config = dict(
    model='multi-label image tagger',
    dataset='histories of elementary cellular automata, time running down',
    train_examples=147500,
    image_size=32,
    crop_scale_min=1,
    horizontal_flip=False,
    translate=0.12,
    color_jitter=0.1,
    arch='vit',
    norm='layernorm',
    norm_position='pre',
    hidden_act='relu',
    mlp_ratio=6,
    head_dim=64,
    fused_qkv=True,
    bias='all',
    qk_norm=False,
    parallel_block=False,
    inner_norm=False,
    moe='top_k',
    num_experts=16,
    moe_every=2,
    expert_mlp_ratio=1,
    experts_per_token=2,
    shared_expert=False,
    patch_size=[2, 2],
    layers=8,
    width=192,
    positions='sincos',
    pooling='mean',
    num_labels=11,
    residual_init='scaled_by_depth',
    optimizer='muon',
    muon_scale='match_rms_adamw',
    learning_rate=0.0018,
    momentum=0.9,
    nesterov=True,
    orthogonalizer='newton_schulz_5',
    adamw_lr_other_params=0.0025,
    gradient_centralization=True,
    max_steps=39800,
    batch_size=64,
    epochs=17.3,
    lr_schedule='cosine',
    final_lr_fraction=0.05,
    warmup_steps=1990,
    weight_decay=0.06,
    adamw_weight_decay_other_params=0.01,
)
Rows from block 3 of a small multi-label image tagger, named by matrix and row number. Rows with one number within an expert belong to one neuron, the router's apart. Each number is 500 + 40 x the weight over its row's rms, rounded and kept within 0 to 999. All counts start at 0. Numbers have three digits each.
Before each expert's rows are labels from the 100 images, of 14976, where the router gives the expert most weight on average: "peak at" is the part of the image that holds the peak. Only what is clearly more common there than usual is listed. The data: histories of elementary cellular automata, time running down. In brackets: how many of the 100.
# router: router (model.blocks.3.mlp.router.weight, 16x192, trained with AdamW), inputs 0-63
# up: expert up (model.blocks.3.mlp.up, 16x192x192), inputs 0-63
# down: expert down (model.blocks.3.mlp.down, 16x192x192, transposed), outputs 0-63

# expert 13
peak at: top centre (45); top left (31)
router.13:513510464522468548517494522554484478461479463533455477513446434485514460423455491576505532548452530434487503481511500494543447548489546476547477538501576574458448523508562516528555578515499507
up.2:455483476447457548472437458453505486516538526484443477497538560488492472546565446517504596498518512456498463462482487502473568498464511455569499496545458497536483423466481481595539513465400494
down.2:531492473528486411460537485516495522481497559442533564510577493497538529574522436499513442486468459483488513609471539514477464549494414482551498540386514498503440500491493511472453514491521498
up.3:510515477506532532437509449482522507458549515513512495418459542458470579526512439537446463471509505531554472480536480478508576495571510486520557516435493566442534527530439553424419488500450579
down.3:431521526531577431411496500459509497470544483469480460554554553408568524470442543470502450539461576484514478502498446452498502452569486465545421463517450502478485435535581487470526540505467492
up.4:474420473497509529483475451537472406504417506550500411447566520455535488541454542560486500573519483519498496572458490467529508496531457515422438504519586494504501422440521434451523429439519501
down.4:519552501485533491476532507482499453510476538494470546495537471545534532528449586528479506438493485483471474456496437487529576464479511495474472453411533512523544567607476490445466468455445454
up.5:483538489498449507476460516510455550533498495515509494444489540497465534507535492541470478430529505492516448542427587488483532478470497522393574539417502447533554493573521530543508525374455476
down.5:513604492471486480435514538500564541525522579511541514530483460512479477524521495483471514506467591572511560444448443458470468545395569432450422520545519498484559579451527450454491570512482508

# expert 4
peak at: top centre (44); top right (26)
router.4:504502582550516489550513480485500576526489528493469444461533509501478509500446527519487470448464488494620519540519480426528474507534524487513473482514443448495523541590523491466458444503442544
up.2:490488484512492478466590453483533542464508521472528516522522496497460491503560509510533467458565476514498561534503534506449541497473555468466559430477483479476453455478471523548539551425533477
down.2:621504499474502476501452447525503532458474495547547538376492527514473438482525468450503530534502408506386459518510540446489477494480451473438522464490477488480550539534442465477528429461481571
up.3:535476473497421507483580531530543494436491529481528458482433488541507403505500467469557518477509513472483465495459539507532452523468546481531578503477521494556554502448440568495541513609552546
down.3:514588513487534486457478477478485579451525493495554516511453451538497522505566567435515498547529531491475439444486479460502490420485482424503485520500477443436480527435540418488530499469562495
up.4:489568503534422556505496593468507500492420504491548525528485497484488473457505485520491459592502438402473550537510419552534505521498520531510429466452450453561529537506481412499510491507391498
down.4:577496482544524550490522511499600472507439533446531552533530482475449528549499443501495467538470475462516486493517477504518483499507477457557464499555518510511448513450465505470473534483622546
up.5:510535504506491468530512536515470522486446467486473473491550496529469565488504491513525473559549501481439456540473540456456622485539536561428530508500437508473502483419451493541443528529489486
down.5:501530462500462505489425474501567448505519458554489545548515489533481456495477508532497492472571463479480517526563432493530435393516549500453469475444551476461508469567505478467487462517502505

# expert 15
peak at: top left (27); top right (26)
router.15:468553470508566447488421413548509457553465473506433563586435470466560564470506471457573510502464534462479443450505500515443511543471563479529509428490558468496525523501553492540541516440527495
up.24:551574461514433490487519438514502575526505508512498517535516449553426533498519480472469500428448503484503474453492473507418542499540534466534526537436510531486553571535562506432455469439491514
down.24:471539477506481490543505492486475525441446463485537512480485426523495431509505504510513536503524550471576550394518489502517512519458470494519492532502524422546468470500484529514567559436489497
up.25:508468447495482437500521533482460476559496497468555524526500535464486531505444471465542449449570506515470511518518504451525518499496406542429515499498492523493515539517579474446563506509477458
down.25:485553557498504504459489501565532413486524538536455457512424556561436475506551618496526428503488483509432525572468445517487489512483493486548486464526478468515567525473490571514467552501559542
up.26:505473588513475515457486503549504499543498571496471556517456523388488491495484530500564533450453557555507490576517459485449442487433534482524454488453419550496508497524430568494471491523508522
down.26:503419441470500536462511528591524488491533514547452510480517491554543462572510511597511444514546529496469448482477470487434475564512507510485482553538499472495469483488570478470433498466482472
up.27:423456452542533532514523483467531546522445454506549480449512402467516494506499510591486570547511437546493426436488511521498490483570413492556446485436537548480416459545538470515571475489480554
down.27:509422478493487541556527543499425474438522484500484501506514470466571432504459473478523518489514495493464550515507526554587494509486478542476523507535488484462458530530536557521501550451478526

# expert 7
peak at: top left (87)
router.7:467541499513546442476464503441526471440517485398537513577493501499451495533490480523487452444485506527509468489426487404521502484451511474463545521461534495545543491524534555458446517482435490
up.2:514504484501472532495480551529497560553431463436521503546548452525484472532489432400449478553498527506485525466456516513530501447551602567458548471498487521470456480469510515469477561449501498
down.2:520547538497543534533481580449465413495481553526458521470474492457576501493466420478544591560499536464526530508461511586503507549582426495493504503517446480483482550484442518533503532464487453
up.3:473468400529522533519501401485492573482490518457530546501485539536553527502470515528460490434532558486505497560615475466508491465477485488483468454495384469500481482517523458571540450559527427
down.3:490456549489444454556439484559492449543578524541505502459521453485496504502570536448587465413513504466511498495510510543552513482505467439546419449503548545510513555464454564499507537462411454
up.4:382474542436476524467487535569476510504514501560511509560501552483426576460485537495570498597488569467462524436466463509567534494524452554460515552531553402465510498451461538561525448491487529
down.4:528547515525447524439598415516453564508538522500498521523522552511546467559535465556487540498525455459475448483500595412505591534374540495518466521543531515550521457442447528473504460479559524
up.5:460512469522459477526557573450455505546527445473496521493555467505498512523483546466476479515541461518511524539477542470537509494514598497502525523522535414509584438522478482484514534528536430
down.5:540520422510542486420449490533428454467524558486417510486487551495529514526556494512479571545557441587490517487460478586565492491530496541510481411468470512512408531475502459526519487502474503

# expert 14
peak at: top centre (40)
router.14:445498502500519528525527473412492442448528475470504456561547558540459483593569498471510511495494519524518517487479494511475535469508456534467515549520508501539466439421431458522501518557565497
up.24:514520498460514469514494552536490520579512488563543552453491503534563531419495559502533497441493570545617518480470465451456534502490521557483483527520521543489473522412449460511518474475527526
down.24:486477475529496474554419540541574480536487513478504470567441461504441528454495536447522511502531470515455514545443444467523471479413553431488436510476573505570485547548509423484482507474507386
up.25:534543484510499507504398506556499490456485508505506529446499465525539526509580456486480520541534451474462389486544522627449531590533478466498456498491586486518488530494448536452511451519484498
down.25:542477490501483555521507490546493533484483491535520495488494505534496445473572498511517474465400497533460505436511472507475497548424510480511478475553459525494490511568535546631525514485434530
up.26:439411504530533514515446435505495502593488514485585477516509490495495498514439532520561481456524499512490544538498508490452547494521461483438572470503468552522472543508507432503498506538521441
down.26:484509479502418436500417503550556510496565567546473526465489515537447535521480521413420515591564453496552444537546550466579459512491543500524565457546584485537526587469510527460517549480501458
up.27:533456450457531452504512490583540470547534502460485474583442545532487473496508524564511492557519514496478547500523497487464499543472527522530524463453544484435512503457488389461558541465534555
down.27:439456479498483483511499495484458557483405467478510521538534559573457518559442537417503511522461499492565506519559484492493545436470492560507434488509453469453437534531532440527555538488523522

# expert 2
peak at: top centre (36); top left (27)
router.2:483487506518528440533538472535552511524629438539511554450462442522495457498483466537494516485494495522565459436441493446552439451497529465498503463575482451494463483521573563480499508441470499
up.2:514492510463532515488480494522542473503520484444554430524503561492553496529535453450560476503478543542586482513498502550492498472479513531510511498514508449516554491471534355406514489527469471
down.2:440501568578460446450492519489474482518507436467431442453536479455522492523478514533469560461574492454545583400506473519543483503504509520463530487525493508523441478467452498518446488529490450
up.3:503476421547444433528493604502615515483516523440487472492560470491533480490470460547491535515505514543477478535553454473497492542542474471524452502555510565528535445473516534520530529524504457
down.3:534508506494507512500491401542515487501497504442557547507454452477565495447527512505505474446464525462487493467478491577494461553444533483536453522591528492487535504527478487454465499411522499
up.4:459529543493465476508557556509511471560499467449541468514539468545449419534559477427528502466538493499523488510549481543503526488520541553451525530464474511583469515523468507555493490527508521
down.4:524426516486491450496472475457484473517512459531443486423444530474557488521585475494514450489519577511503498496418439572475507488539532447438499482473393492497482461461450523457512550510554486
up.5:558530446470499528467443518476521437529472542525507481521510508492544450477526484453538527426499565442528491439476576566573521512522488420491541508506523495463449488451499491533473537513514434
down.5:528529547517515453510501511487490543511497496489508463486467522606510539470469536456472481505542473491448493409541448447430488517491549528478482552493398528536516542571455499518483496541446534

# expert 12
peak at: centre (35)
router.12:443534421482438439442512561543457526500476558560496485452443571476554558500478516450511531513475468555473492493506534473465588550530451456505498459444474513461463467448521459396485437431486524
up.2:545455493499618438515529569513527491558465432505520489543512517529505499479485463506442485481552569512499505513514450517526494522539537486459509508498545508494550496468508437512466569501504452
down.2:471492496522530493448505526497450521533554540501554521595547415524547495474408515549522563496486510587432493483485494419500565518534456492455513506528539451435536458547447541503461566568509504
up.3:451432492485506423505532518561464494537509483492468479445502574451433564518484449566499496488548492496506480516530522455537572493484438491476518464528507512470567505551507495404532473526495431
down.3:555440478519441483496430549519505442565463509520485537502520559493488395445525412529472503426500483434513519518528495453492564447548562556499541464522510421510497544592582459421486522554535546
up.4:490489452557529545478564440489523490556501562471485457476502495491491566483506454545474549486493452550496469555503465494485432540481525510523528459480505508481431506523524495508540438510523454
down.4:496495505488552572512509463533490457503488493545465505486558473494490457486394557447515518527468449475496550445435446528458535494486546484519462516494428485517453570564485501483472520467503509
up.5:408504556503442521492456523468504527486572490510492503531486459516509515475505482524526539476536476377534497522499451559519485463488515485517474491574462397552501491501447504465484511498527579
down.5:481535527488470479468551486509504471580546460540455512452459528483506458583543491406458422520496585493492494447570472464521532447488498468494472483540519525438559488522514504472481484621516463

# expert 3
peak at: top left (42); top right (30)
router.3:512473544543489519568496482513486586562467568594467531475506492447539523511476482418485558438448411515480465583580477484502548545528508498479515484549495511446480545490541532472562515451507527
up.2:464505543516529501549538518490424467459451496451505507544509494540534545526472550514515520553488581489497463489425504492449476480433465545491495570528499458536420518484539472496456549511511524
down.2:567561501648545544451512485573461499524544484520515513531467489480460510495533516454514492454507448498476522578495488481490499566510496519563558444449505488499473466543500484483557546484575464
up.3:510505528447442489493445548514498481524474439546503483517437470454505485537454544456550501539497456476500406425563506474460506493509462535507437469493559485563526447548442513487454465421551486
down.3:450437485494460408517451546448540447557540525447455473513570502451474491429499479573457499499547512432493473487542427453527524463452537500508519512590540477474432537513416486500528468501510523
up.4:522499423534442468538528507417507513545571521496422463464489478447475505509432585532489483464477480512449491482507479520457499533550483474449507557457523415534562428434529452530433529501530465
down.4:495427501483532463533515454497492462545517485493600415425465567437434441517496471528516460478505442465559567414540471457476485448545540499509471483490412525447477502490492505477525538529493526
up.5:386485415525506451456526551460490455514439474551547513525553543476459499545475511493520474428476548510529502536497482452407480515484500503463544448511559433462467495385441518539560472482457538
down.5:513556560473523500520498524438530619520416532488504459463554500502514390481494522502418471485495438462519481532503439537509575462558488447474540563468473555518485535497507433556484482590571472